{
  "arch": "convnext",
  "model": "masked spectrogram model",
  "dataset": "short pieces for a synthesised band: melody, chords, bass and drums",
  "train_examples": 26041,
  "n_mels": 64,
  "hop_length": 160,
  "input": "log_mel",
  "win_length": 512,
  "method": "simmim",
  "mask_ratio": 0.75,
  "loss": "l1",
  "isotropic": true,
  "norm": "rmsnorm",
  "activation": "gelu",
  "mlp_ratio": 6,
  "inner_norm": false,
  "patch_size": [8, 8],
  "conv_stem": true,
  "layers": 12,
  "width": 256,
  "kernel_size": 3,
  "init": "torch_default",
  "residual_init": "scaled_by_depth",
  "optimizer": "adam_atan2",
  "lr": 0.0012,
  "beta1": 0.9,
  "beta2": 0.999,
  "grad_clip": 3.0,
  "cautious_weight_decay": true,
  "steps": 14300,
  "batch_size": 256,
  "epochs": 140.6,
  "lr_schedule": "cosine",
  "final_lr_fraction": 0.01,
  "warmup_steps": 280,
  "weight_decay": 0.4
}
Rows from block 9, named by matrix and row number. Rows with one number belong to one neuron. Each number is 128 + 24 x the weight over the matrix's rms, rounded and kept within 0 to 255. All counts start at 0. Numbers have three digits each.
# fc1: MLP up (model.blocks.9.mlp.fc1.weight, 1536x256), inputs 64-127
# fc2: MLP down (model.blocks.9.mlp.fc2.weight, 256x1536, transposed), outputs 64-127
fc1.824:137107144090135091117109113141151135142135135125124131127131117136121096095102134121138138136137119092088120130132146120142162110090123143129105172148118181175102070180122154114147210128119136
fc2.824:128143111128158126128131139131143116140157139121123116139153138144145139105116119120121098135144099112128108138096134124139139144156151127146107121140118121140116135103125099135127110115165147
fc1.825:077141120138119165155117116117137175135173144134138141161167145101112128132095119134131091128145131093148122117138149122148126135151116122135127137122142159149096105082132114132128145155077141
fc2.825:106115115138138148122153130107126131142164143152132135147147122123140121139132112157128103126136136117124127129109126122107119117125124135125134121133099077122119124145126131132116130130137137
fc1.826:127097110121118134135146118126113130154179130133146133157102119119120124134161125144129115133127124136132130150130128130124122109137132136123128145132137113151154137142130132121125136135124126
fc2.826:132154120124108133137119129142113123109154126132125140112104119116143130118134130137126123119129128113121145117123131122122136129124126132127130119116124151128126139116130096135138129128125117
fc1.827:112155166120168094109084125140119138134130132109146114125149101157138097119190115109128129101096155109131131115113121091144119150127135122153120098118125094098130092135131174164115146139183126
fc2.827:219138123097182150163063105138143133109110165115135138124127143113084141134162166151155053130120140125121101196122100116147147121104109055116144133160129078129130137093100164173160131155191162
fc1.828:155104102087131115115151163173166180130108171135116162111128072059089131082065080084099182116111128107153122092159127110100160124166120150093107180159131164157143168100112140130110123143204195
fc2.828:131077145114108124124190140122162117140203184110118093112109113085070079099094091118131198115165095091129085207118136160106120141140142130128114102144139154141118128083148134096202110112157121
fc1.829:124122160106096130151099153114114160130129144110144188098122131133081102156124151109140117094113112164154134074139105121113139145135140115128121154125215101098140132113158118156176158138114147
fc2.829:146183159139093149158121141131111135094095155091115168129141160000072188124000131143154149139107091088152145095129137152099118136130126163141130080168073226069150173080170205170143124113150112
fc1.830:120131128168113138154148144121083134090159143103109140129143129103163096130145115137114181122168149136134087134126127091117141165117117128141122107154126148176102137112121134141108151141129127
fc2.830:136134136117119141141104126150122151182184136145131140124141157143128146122136122092114135134110141124147127150127143150139130134126128123112127120100113096133122119165122142128130130107122140
fc1.831:137123145115130112125126199148130120095128138137142096120103156146135125107107101141141224108129139124144129131144096121137133153137122136122127135116110145073131138120146138102148114117159119
fc2.831:153117127140104133128153140135118133157155126142111099130111089120127134113116128137116142167136109132145145137123143131127115136129131136143123153122140125113118127123151107115153117138168091
fc1.832:114153102146126109123145180136128144178133151149141163152152131134146096134135113117117139109124109099105097129130132099071159135123069168113132106125119149116109112152108158116190126128169152
fc2.832:121146132114121106109121125133171130159154124108129135114101137094123128131145128133120123117125139121122067114096103136140117122121123119115135119140136123145131106134132137124125137105078094
fc1.833:145069141141116130118164105132135142096117131082108110124125097104129153108158129118121143141109093132135115126171132116127138153130121165183100142157077123135155127138098123120119130104132122
fc2.833:145169141152116136070068113103146135128147137125137124150153138081149135142133121156114120127125147105122083135106129157118093128128129112119128096138091101174156077108145163147146130117127151
fc1.834:142126107119136127152130141133143145129120124122113124117129131115113118148125117125129119130125133122144130138152142129120134144153104129139121145146136109109120129144119130123148150140115142
fc2.834:117121132119131115137132128125188128132127126115129122130130142117123130125134132104135133133138129122123054129124126136142126127125126135126131131133129126127137124117125126141120130133131122
fc1.835:128144126131148143167108124120164121125151138132138121116119122131121144110088174097135095121156149133137119130154110148147064136137139149142123120162138099144111127135139133113116237155147123
fc2.835:140108138109120148113151126115147159130134111132144119115106122143140111121107102161145124126137118138121108123123102121118094127125127107118131084139132135112113137109148105122150146145153103
fc1.836:125124153119156162127115176121123140146138177102125124094135116043119189148120137101069125147150152129125134112153140135091116113116128167138137079137132086084097112202149128156082153119131156
fc2.836:044092127127078131112243147107141109113106043130123123102179196147152077128017087132123154119152080113136127104135116120103125125144133095153126132125129196107175091117156174106085130165100080
fc1.837:093157108128138055131143089101126146150117111124099134142217158122114133113127148106133166106155117138120122151121126163130110159171123126121139152106121155129143188161158218128136137106103106
fc2.837:134142148089121086140089169117107094152144137102140128134251116147140133130104162145157117146133104109146146106105155132173111145135135120153122114130143160197094142109139115107133115159112095
fc1.838:149142142111104155135121164129149134148036178139153126144115137094106160136122166131143107083146161142125122149137098044114178163121124125132111131151117143102141152117115208148128159134121159
fc2.838:123168124116112098132102134125130093171110086136106193107137130185090146129153133111133149143151151201136123162133127074127144131120124096120132131128147095124129132120115082111167129138083098
fc1.839:111130097113145146135180154120112127109132115111108128130132116127096165154143144116162122112136155082132114135125086130114145128096160180127137119122141157154124115126105133124203135139115129
fc2.839:118143125141131132156068126139124121146146117127125117121109149168130121115130127113130129132130089124137125131119121128113144129129129182121129138121128077144101123122109117124136134094124142
fc1.840:147128151101151161122094157132110156115116168108123148155102135106105108126171122161104085105209158155122138144166113092097119129129128097122102105087117114129127089125130174212057166121120122
fc2.840:105033124121175134146157134095158145083080170104138114139217160046155130109082112145127107140146140067101091122186175137135108153151152063148109095074090144107132118092147155089084106159151095
fc1.841:104124104127164104092144117104118159098116090072199116100130137112142126099092092171108156129118175105096141069150097114106094127094135131145123187107114095110097136161114127166063190140147145
fc2.841:071145086112160139123092137127096119130089103132131141135125126149103127107119106152131133116128171105124125160059139114123116138134120126114128111156083120102097141148090127141171142148085109
fc1.842:130086129096157137097131179129144148126160141133174132140128097077081172117124171125109108118118149121130123111138150079088118160154109156097115148133124118091128152136126152126130156180119128
fc2.842:076124132116126132104110126114190130105114105141099127111114124095133100104121124089090118142166140124120061177193144118136178126134138119133122125130086151098159099114141141108079132113160103
fc1.843:171095108106151136117099164127150121122173108123123122126115127139150047119158125144092124128167134141142153127126148114111142126145136118133136135106129096129134090134128128136141180165150148
fc2.843:148147125099120123132160141120124121130160137140127154132139142140136166130123121144130142116125124139156119138102124110117127115128120124138138115126121149133148130110127136112118122133110100
fc1.844:112138108089152120118092169145112123111173128131157145102156142114102132143085139140118139133095118147128126140146116128117113143142101087126139090123106161098117161136154136150120123143133141
fc2.844:123112131108133132129156125134101129118121127146120123120129122126158118128105147155115123128150129079117170135116122113124153131125130152124127128124137114096128113119139122151130132119129126
fc1.845:096079131168109131128128129154143151146112130114143120146147176097117120146102157144135127136129111129135124118121157135118121132134104146127121110139104147126097110156143136149131122138149118
fc2.845:093188114151106119111144128149134163127085128144138103145143116115146141134100105136149117131172127124130129123126118120105123134125127135133130131134133092131126142118115108136110125129166146
fc1.846:141127145122117124112119139118131131129133131124134132130135108116142129140123147127126117115120128120120141141152128121117132117120118133125138138126121139124139127132129154134147134140134110
fc2.846:121120136124134114131126127124191131131128120106127138128125149097126132125139129110131138131147129117125054130125124135149125127125125138126131127134119125126142119110126125139119130133143115
fc1.847:140160135129105150128146137122141130111142122161160110134118099130113114099129118117123128099140126120124125129139129134134114155132117124134120097149134127152108147099144126122134120121132145
fc2.847:141109123099170147131122160127135123163128093098123095117131137152148129145137122166141143129155128130130128162152162123104090146120126169117123116158119110158132140166139116136144125187144140
fc1.848:137118183101088134156123140123115133094169124100186144142115096111127124131128112100181107128064137144128116129127101124160176195126123132124120133124145127134116147151126111112161144115102172
fc2.848:130110115122139132139141148126133145099127099137129115146166151155137134137120112082128131114116108114134130135153126120164129117131133140130128122126104138135113127110127139124113132135172127
fc1.849:134122147140160092131119124128144105137137150099149120147087165122139069115110096128134142142128137126123134124118126127160137123153130129146129129103106114105100088125123128133117163130168142
fc2.849:136156160141143106101156140127116140144179117137120135135125090158122155135115150105126124102127130121148125123128135113119104130130124130129132124091157164122150100106132135100136127174153102
fc1.850:085127149124113091136164139101102151089082148121117129139110108137131151112142146128145126120108159115131098129114134108132135171131123115109128122144114166137089151139128133123136139152118100
fc2.850:110140141188115101116090124118116127158079124118130142101126125152092114118175116137121184128109135121143130127147129124145110135130123090126138133128135116121128147122126134089100132108129138
fc1.851:171147112103135059098159160100121109134100094120153137111120031161125091101102106150109103129132138019104081116138119122153136127136128121130106134171112150130098109189123102086126143169161128
fc2.851:146144122136144116130102169140121129126130099107121154138153160156120137119103150143133092087137129116138135132139134131136147133129131077133131107123143140129123144104132127106120115180142098
fc1.852:139124093098119159134125099145162129103087161117137145117168106096125137126133109094142110122131154117169140104140139132147120160175136144144123152132129129130124122117125143175114157124115137
fc2.852:123113134119152094143143124138176125171094102112133106099129149121124115127151109096132125146126120133129073124122119136148115126121121155122136126141157127114134122112120124137122136105095120
fc1.853:102120144119109131117141129148097117121129102131188136121112087098126191125149116149089114151136121153138116110127162122148134103115125111123118119098152127093138125127120143150097166146116149
fc2.853:119153131117098113107125131128113117142120123130123138123123116093125094119160132136113126111150149154130135124129125112183125126120122089131135137146085138109145126110138135134131130156096132
fc1.854:126161119137143084128147129110090163160129143111116082131115147090124112155149141141074097152123127103136115108119079110126112142090123131148111146119108101083137151123108118110125125139134132
fc2.854:121110120126131090136097134117130107107095116162131085117112112105136124131145136135110135123143138136122125109154125132119116129130133163116127115139150131101121121102147139110123123154127127
fc1.855:114158174137145144144136189152111182110187123163128178163111134138120133109123145157064116078126155114194177074123091076094171076128145131150142126134156161130124049125111164160137126161151155
fc2.855:148142166127090112175103151155150092098090000142137089152123150085111138123130170121158157100117132141112090133134104128119173099113113056129144165105115108107156148128161131161078139153084050
fc1.856:155084122125122075086185135165121173144089106139120162152126059113109129126170110148100118128099121201144118130145158143113143164127144138129120134144098122118139117110090116140112116192139147
fc2.856:083072128096152161143191157124115100211193150161137120060157170056112098103041094108117169139106097049149108131181151164165116167142137204145117114133118101116123117121140120140132095187168111
fc1.857:183072073115123105069144132153159107127111083131176101153148154147111144081139097125082135088122161102164131131188167133124158176128124116185136095177043099126138114160086143146113126139132169
fc2.857:123151128104130104129140135122140104110103135096138169155166130057140195132093126076150114075039111134128133099064154140123123118138132155153121137154113186126110181106129164184109107110182119
fc1.858:129139140138149093107095145173149131118126091113097115105180143099085097118138156144138139099123128115184143119101186104151146118144126130139135130132110147151148147143130131189153129126140139
fc2.858:137138133100122136129110140161131121103154134140141126129189094161127136145163167116124134112127121143139112149165139151142140125130134129118124100139131069137101134160107121150148118148098125
fc1.859:133123113131159109122143152110091136145115141115114128137138128102132129132168110128092108120125136130142099135124133095124162154141123135126113137143132104102123118120120148122135138150121125
fc2.859:117127122105137116135140127123189136133135131121132136123129139122120133123133125110129127137136127125121052132131128136131132129127128127127130128128113129131132127126127132133117128137134123
fc1.860:157116118108144123150107134156158107105121130129137145135114110106176130152109120152128120119133135130127141087119089114124164157126129135157124141138144135137124065131122130122111144138151109
fc2.860:123154139140120123154110113142154129131141134100127151136082130116118141144109118119141113099110132129134110133125131117152103124133133101118123084131104117116097107110135115109117134053160132
fc1.861:135103115150119102123080131092101075124128163132143124145128098120134150151141123112098148084105125072140092127133146132146106143129124143141122112138132137125115119147123131143145150119117146
fc2.861:121146149157106089148185132127127151145117111129103088189145117141143129123090080136105103181153110134083112106133136123083121147124118172118134153169129117159149160096102138130135134104198142
fc1.862:125152061096124130099100145135130108129125156084040110135085171086171140136186109102132130082138154111157115093117111110124128155094115092140125124144161129121109108124133194112146122146151141
fc2.862:149101110145132101121135127096148162086169138149115188127087112141142113133146132132123123145156157113110093148141137135140113127126131154127130129162120109175125118171134123082141129127112161
fc1.863:153152195138119049109153149195150139140219182121175166143124154144076170135109123068090127166127132133182101122191180129111191191129117184198131135198078102100193138137097134201100163155076149
fc2.863:149212122174133214186109114124131113105089067085148094195140121232170196122144129161120097173110174086123125130089142148108133118126131135133123054116138154092144138158161127138124125103116142
fc1.864:135177132160125137128131127141092132120146109110132112142111094099114121129176132115135157107159153151123158139122117112132095130113125144117117072120127148149135134137105132136137164128157140
fc2.864:143087139123131140117126119150123141151116121111137113110117161114125116105124130084140113145120116103147120135160135151155124143112118134116134150121129119132150141116140128106087128134146149
fc1.865:134116131119112100156128164099119160133142165129113122091074176128126134115118123148163135137111124100108131095152151144120142186146118092132130092113152089144115176133136118105140124143116052
fc2.865:148139160110112129128117134146140151167140105128124128166112113114140117130151126153146107113149137132121125152140148117138101133132121118107127108161089145150108130136125138139145125103113126
fc1.866:133129102101120121113133133131100134116157142134101134140115139139133084127118151144146104153119121127132138141141117117111121112120125128137123141129135155103135137104120134103117129149121124
fc2.866:124132127131128128124094125144127121119154131126125128137124130141145142116127141159131118108121139127122137131094128137118124119129127125129129110104126113109118132136139127125116134112132146
fc1.867:120154129140144126115130185139114127114100140140114157096139156134129156162123118151147149118157182125131111141128113139128149140117122119122128111087149114120104094121102139127162116129090118
fc2.867:142084129140132134118116119132133144127136125134126131123154134133125108115135123122137155156164111127119134145139126124096148135128130112124125106149109134112111126109135120101107132115129123
fc1.868:118090080244126080114140112133142112106110114119114167131098121129151118115106100116186156120119132133072124142118107082080167134151106079107122152185076188189138150095084123051163141122107124
fc2.868:163180001087144139112027173148140139064104117042167138136076127156075107131128255179153195063106144173188118116125109113046087103139135145142129091103074249088075150162104137125055134210024171
fc1.869:099077154109102108104123156109128169106134162071146102165202140171152167114118090119081133104118122148150114138139117124155153108127151164171104162119136071154168169109097129180104137156175160
fc2.869:230121115186145145088049099139110113168153203130162176127082160119145193131151163149142134112151140048118131117100115161110137107107122084122143156125123036201058247163087105160213149077160176
fc1.870:126136137146125115146110123116122156182133131166111102170132193136139120160142130118105115086156144163172112150144122109078130109101132117155144126108127116114145104136127165134116140130114163
fc2.870:144176131110130098111098126132177137102154119132116122131094093134115112122136134119109117116130145119110060145117126152122126124121122134124135137163116119131142117128131187129123132114152162
fc1.871:128115118081134193110176149122148102137156140130188131096184157118141149168156119134132155114132133140148125082148101133084126129151142076185121207119197116079143073137055139146088182152108162
fc2.871:107135068112104172158081121119132138125072067074170162147131108136118129182159124138150103130105094123145155063113131085139078107121128069132134110117129157088132095069085134070144142101140145
fc1.872:099139106162131149139116145105129122158130117086157159159129089112126150115142144107145117154114140127150096132143148133134118124120122133149130126111154137141131094138151140120155166139113105
fc2.872:130132103124105112140154122133127113084132115129129139133121147105140100129143119130136143118126125125148136144119127140109113124123127156149128112142109134130138128083166134146124141180143130
fc1.873:125159068125160111135123127104144143117121120093125154142141142117118074182185136113119081124114164070153140146144136110111102127116105141134128130161137119114098131135122160080131139122102144
fc2.873:148092083178107131151125137136082138150171116131162115140141127133090151180156098144140140131123107097151185110121117110124112116119121087109133173146146065152097140118115111166162133101081110
fc1.874:152094142141125113132140177103184136135120118144129125104136065124140140134124130134132116130122117125111190120181073063096127228134134134076112120123115070115153167162154130112076149141140123
fc2.874:153169102100105124117115117128139138098098150056133163112157134119120108108117156160141118101111132162178128167110122088143155118115121129098132105127145170113111175138102157071123141131113066
fc1.875:104127127110143114131164124148123139155107118088168162142125092110122164177131120116133142143136145111133152125144106115126111149083126130145130132139136192120118162133148123117136086112145121
fc2.875:122115134119148132146124140152133140133154129123113141113100147120125106123120132136112106109133104127117116126123122108107128137124131150125118132142119065133120141123117102140135106141131130
fc1.876:069123103109172139116104127149102074133113133144123143154137096134118103118145116105097135115162149140170150129122145128120105122135118146173123119095120131136089133132116166141148136140075136
fc2.876:121176136113120115125135148127128161111092108077122088153124141102126126130086143114144119148112118119138130114116141131160111129133131120127124117108161152177134126121146108140118125137146103
fc1.877:090127140082132125122122124144110126122132133160133151148142143137111134122137113125126120116135146137125126153139132141109104128109133115124126133158145190099140149124144127128151136143136142
fc2.877:108126136143101135108117125135122143128116135128130135126117125139133131115142116138140149122122118111126133128131110101124136129131121121119133113124114099135134147139141124138117132129122150
fc1.878:162112171120109136138138131126153127115133126150129132123125126133125154095147123112132171149127106112139109145128150121123163163122134094133120111149130134103128143118121162107133137113156152
fc2.878:170179115091119124172123124111141137106107160089122144116132077153137120134165186143112124114135153140168121147158135119135146139119132108142132127104140176101131126125095094128132129178147137
fc1.879:135087120151130088133127162119143157125117110132119129175127137127151103132136103135099102084120142098091118155164145105129141132176122125142128140140093094155151124168161150138110131166088118
fc2.879:119117156085143122130124124115183140118131146122127158123133136110117125121137117114127126140125123128128061125123127140138115133128131146130128126121175117111151104133129140125103126128112093
fc1.880:096144089107138128120119106015122084149168142097129165145129111144112101091169083124122149124109115114171142114135140158117067121126120140134124147105130111112144051140146190125129159134148168
fc2.880:139160076122127183105140120077113161141201129158139131160116165100145146116106147174132131149183145161128132117134110149110076119119131114138130139094135143138122072117141085124118144169154113
fc1.881:111155114133155143133111138120146126120131147138115111108120148123129144131117122112121174114130130150107119111131134122130147137101106101152120126136141119124111143123128215140153129111119148
fc2.881:129105108148146143134142125125139136124128147130118084106108135137145116138123120105134115154146149129133119095147129120122101136146149124134111086144124155157111134104150103133145124136156135
fc1.882:143155122105151111167155148146126133157124149148124136142147138146155105119154119129097124127135145144139095138117124117141154174085123134145126128092125124096120114161151141128117083115126120
fc2.882:167076120130144105129114150119153123154130165098120141124111099127112145117159160100122145146105136104102132149139113145145121153134134134129118145169134099070115136157147128103107122146094129
fc1.883:126161119129160123114098110186146162129105153137110135136188100142109132138131159136132115120129119106115141138130201127141113143129159143130132122114155122143131135096110196122091113120139119
fc2.883:124106101113152116138142122212144099149177101129141110136179133104132119137121137189125087118130188109118114130108103160123125139121129133128124153123143127173117122118135125117127118134151101
fc1.884:130155134125115062095104146144146133147115106133137119153144098114127084123148149101120145137118145128124140137135120122120110150119111106135124115127129101120132097149145188120129117141151126
fc2.884:170126107144161115132113108140139125085147163090156138143164123127112171134166175170143123108111139124135125178129123130105123130114123061088138105135146106156118147105106114129170121114147132
fc1.885:096133078106119110117121111129117123142140173126141115134109141121094127089165080134078154139181149159156154134136119126137110183118117144152133127088148086119103084132137160144161147122122101
fc2.885:133135129134136135109126109119126150144083145121137128131132158123130156115126132136149092112155127131141127123139130153134132125124126123144134137100101179107122126116152132106140139116116143
fc1.886:130146130140149089142142129141105176127128130103124148117109130082142125171161169119172116154114140120156135127126162153120167153137119141129132129151133106134106137110138142112113085149100114
fc2.886:111129125157144111129124154114132132148146110098120157141096123143106126112133128105122116104100113131144132138143129105102169124128120138138135123122107155159169138145107120113110132149165140
fc1.887:096102152098130062143122154153148130125137123143128147161078161133104141164080153143143150137096123101122153132132133114130142113115119082160127149122147075113145109174143188114138120130133077
fc2.887:094128151121128111124147111130135111109114103134128122116050148139152103116138098158135160126128134149128109122171126135093144128137132145123120117121122143147138115096141129107120125169148089
fc1.888:087098154165149123131104162134117146147122129115129103101122117105097063134092130098148136079131134116127126132117122122110125118098119124130116154145119132147149153118129122160140129133100127
fc2.888:105162160131143102134143137127132116126111119122127122130099143142123154135123131148122154170083118123129117113113127149137144108128131131148129122145140080185116135156126131146115130103105141
fc1.889:132117109122140129150110134041062117085101106154140140135094144136088123135158126167153125089128192133108108104142129135085148139090145092188106125125136106087154109116136120123214175158158133
fc2.889:122172134121080107130068136185141146072082171139105112086082092136119134124124150142126205092134116088106124125075159110139144113132128118145122150103088075126194156079119136172070130164117121
fc1.890:123149129084153070126115128156138118154091107144118142147104149115137107137092138151139186104108139096129134130136140133134142112117117096130125157115139151117145104171154182099116134118175132
fc2.890:137097112102134113142138152131148114126138082156128107105133165105102112083086106110124162124137120152148090172129157147081148149149147131160109123124116135137118139100112107145125112165157089
fc1.891:127139133090148142144110146164087174121133171127130143150088137077116150134104113144116134145129135147160115151154126120128162166106119142140130154141107100109111113102111127135166152154091161
fc2.891:107119187107121123099189134128116135122136140108119130141161123106153134136127141127113110124166103133159127138088118128146083120121128144111135114145182154135161116123094149148123134208115099
fc1.892:077122136137129097142100170123114119093123152075146126092138087073121081103150124115085158104131143099160107111130151099124145103128113135149134090127112079194120121169150133124073167145149101
fc2.892:121115130135150129156104102104119145097156124161108119152119133157155147129062151161112073170150132133096150111108169113131142135127132103157121151124120122170134097097127121120108118135198131
fc1.893:155125164145149113152119165135103115143144153176174143078085124148114164149088090131122139141100137149130106110140135097117146102123114148134126127115136132083129120134102154106133135136102157
fc2.893:147128127147116076141109152114117135088150167127110145111100118117148103121118138122136125128142106131127129131132126132109139117128126127132125123177132122137109088162134141130123117116146147
fc1.894:123124199108133081147134148215145142132135149139180135112091136154120144139116113141120115109121127147134148083138134133114099095099114106127106128109149124112085118127162188160116110140125137
fc2.894:128105190098098045120078154159145169073127091174156167133146121158130119121143144116128141133112101134140098146078140141137141120133131113144123122159120140122152155131138142148124120145065103
fc1.895:137106139115087125185123126118116184110124111123133149068115142118104097147172151097127115108107134117156151089176127107107130183149130099121152139189175095133146095124154139135144115167115152
fc2.895:104194147135132099080128157142125130106107131085095153130199132000101181145079179110110079093126124075141116113090140149107084143131122103144132108109114170128141144156139176125134121120147108
fc1.896:144139149126140123103075141113151137080145142122123155106104129089111079111154135146138150121120134084160139123152143110153123127144109120118129155158116166110134171128094132111131124127124131
fc2.896:163111152097139148078173104131146113147154107127124138134121118148176152122134145157111153132153129126142128098115138120132141142131133110107121125104145091160118132116107123135147120111109128
fc1.897:113147143187104172151135147163140154120140124121130174160127120104104114153103084131175156137124125082113099107136136110158138165108129111131124160090070138124191128123130122100155145127117092
fc2.897:143124123142115138131098120168128141137122093133130171124126129140148137123102157123111149129135129109131124135123150105156107131131132184130130125107145143126117127120137091146122113101125101
fc1.898:131113083141132125134092107127126133113130148166091093137175149127123117153122128138107111137146145171179115152124153154135139116123126143131126132100129110107121147131083123105175168125141131
fc2.898:115168160152135154127174140116125125138106108103143118094150140133140141130101090185127176122142125112138127117135106135118144132122118093124138124128136151056124159150110131166114122158089142
fc1.899:103044084131105084112104153102114121145157120168132187101108138172052097153129158159093084124154092134149136150153119086111164150122104032150124054110166074120124110135141144161123139196158151
fc2.899:123136110104096088118114136148143164157179140134141125067064104255143080155170150099105124108146161255111124135208102136144159100098114101109137150122192086134081061163131054097157140098095150
fc1.900:107129151091120109111112148143122163116150165130189125106188133105141124104115141114107147104073116115138146125138139126133154123101116144163124151149091112122136123155120147168136106122141202
fc2.900:153137094200133157162113096121136114138167143132133139143121158113130134124147123145125142127084118119078099124160118145116106104112119124121144121098128093149137154148125115139141148155163128
fc1.901:149080149142104082133102152115114127152165120111153110108131138111110155125144140147121139130156125101144137112137105134107117141116153119133130142154135124119126133131139131138097095161113127
fc2.901:141187142145078115133171123137133136113143110108145109131147138165125120133132133146129105149164100145150123143126120099123113125136137093133127108156115163118121124157146109126130124085073161
fc1.902:151122107115123077101084110110144163121074145179103131136136167177117143090050114170107108133061144176156116103173106163136183124136139108143109126183118115118094089168096195191155161166229142
fc2.902:104194158106140138151107153150116105064176166137131166125144122085116144124081135163156112127092158136142146138114137150093122124130136134142123088192141195099128162156180149125174100105163119
fc1.903:121133126124157143102127149127082118129145106150114113129093102149131066134138119068134113131140109151118141133130146109092117120130136145129127128121163141125110105122123113092145124129100136
fc2.903:125120129132134163112114130121124127131142157106125117113098115111136162123117126107144137131115127137142142107121130135122157127127128160121130111115098127138120121136120144125116124130128153
fc1.904:115123128166126137122156112101150114096104133165132088116138139118090144138124114145114148124183130168123140138138127123129176133137143129125135104120144092119105151118059173114132150108090121
fc2.904:120132111141143149151131134073129122149123095097124112125163135140125133126083121129112139150142153126133113133118134082115164147132128151140139135088115197127132148145129106112130115132118152
fc1.905:135128115124116105126125131131138150128139135122139134118134119123121129132133138126132137120121138132140143123134136117116132152121116138133121135135126107114115142144120122130139134146131141
fc2.905:120120132120134118135130127125189131133124129111129133133132145120123129124136129104134134129142127120124055130127126134146125128126126138128132130133128128124135118120124128137122129134131122
fc1.906:179089056171083066109117151139147130121088193109126133092171133104107106100114078132151131064157102097109137110111162122112125135155098113114127175146118091148119141120137142159154141142178114
fc2.906:182127159113102067106135133107124135091091004112153041157153127175106117127121169169124102161147111154140122160081120125127131125130133045127123109136136183102160171111141099146000148203098136
fc1.907:088136135144159100146139137103109161139113142125099142147080120108114163185126180162100114134117154095155116124139115156124061099101136118130125153078130146130143162131119143150145146155189150
fc2.907:142115121131097117109125140124125132105129092149117142134060128043180105122126123127117150137131130109133119117135125082166106132131127134115126135149131095143128125128136128176087124117084108
fc1.908:117148124110113121148128133131136143132104129133116159107087132144117101141120086137137220110135128087111116125136142055113132108110119098142127139133121129099130101150108144127118110120150186
fc2.908:078114122110133128153116114109146114095125157130118148125132146134121122079098145086109131129141140117134082149116152138130166141155151137144110089131125162103119105131116141152143116140153114
fc1.909:085143101106153106101132115160111119132085115169101129139097139140143166141095138124122140122117138167128109116129124135144144110086148151136115144117147120133107172150124194170094115119145126
fc2.909:139121107069106124120132164115116075104139109087116139107122122115137118116101135132124140125144133098160135140106133112139137139138127118147125086157130146137131136119127114154104115179102098
fc1.910:133118125130124124127142130120124134151136134133127110152160136129126152117113101143112142114114130132123121136141130128137123108136140124124123146132095127101154136141133138130148134129125132
fc2.910:136130116118126124118113127121118130103147122137138106125154123132128109121137127133122129143131142139129139120129133141121129129125129137135129126127144134135132134125136115134140128128126123
fc1.911:093118112167171092130139172165113117082160171127089141068116188090072143101122130129119167123107124176120116175131141103113130163116116101125108118149139167129101104107115131104120121111126125
fc2.911:113114161141125100110133115151119130202167142153130117158140066106113110114106184130135154173113088069134134141115139123115155120125127094125121147110107103143105111189138134173132126117108105
fc1.912:120127117151101138134124120159116142134107088147073121148143082110114149151102154124138137125123118094121121147137136134139117185097151130121124149157093115115146121146140131123126113143119108
fc2.912:147093121148128168116125096118117144115144154129133106122134148102130112135114076129130158101132118096163132133108112112126088121132125138117131128144117125143142120122156124132115115135159097
fc1.913:129132136101141097117059131174163155126131114124125129107132183103153089117169157117158094131162139106129150121172112117136112136113125165177122102120125096179142153132053084121164154123158148
fc2.913:089134117108143088121141109115153124110127169110124122140123077098185122123161099108126146129111141130098090098145124121072118116122127103130136180115065158170159161140144155055129139093108151
fc1.914:096117106096148140114175122117149118138068161106113119157080165102080091132129122132143131101101125159118143140168118125127120162143101133153133107145108133143093126143149137117089121124137167
fc2.914:147129091098163157100117128131127113156076140147148126131086101149157151144132114128118128158140129135131124126169142137093133136127128151113132139129117110144079124177127101140145126132192136
fc1.915:117116147109149130113146157150130145136140155119180155129127103062101151178133151117129138152153137144117117128145132104114131173094131131126113134175148145106076129143101123152081178150120196
fc2.915:128118150094114137116063133137133146091140113106117142107125169162124115112098125146120108120136118115135127182173131144125137128126124129144132123114032143122137110126095142087097135144131061
fc1.916:136159102102134108145108122129146150121134120127201198136114113129184159152136112052140167109091057158145086145136118121141159138118124161131133085184118171148140228156126162134144147179255175
fc2.916:156174168128122144109129149167134111065133177125134147148105127080088125135086126099152161154138134092145130125145128129143119126130129150146130089100123140105141155105154096091176115144111113
fc1.917:178105168149110110134130163164093163084196106059111106139147172102158185171084101161134135096095211135127136138204140111127119165144129135150148130100070066112110117119133126102152156136090143
fc2.917:134165102010158063114048159165127089089255130166131096116106043168139045118023127146135124096108157115103110174110126114131142136129146066133122087123166129162115094123133104113129118134090042
fc1.918:105141069119145130099134125108121118140123111109189205121121133109094101151131099112106134162099136120109148090148127060142134161141103113180112147130167107116075246178075207073121139146186133
fc2.918:122139111109135121113183109134152026119099117103139028162084143133132156127173133170139099083149135117077094118131079146111156111101104095112149115145133176116142146095174121172135162142107046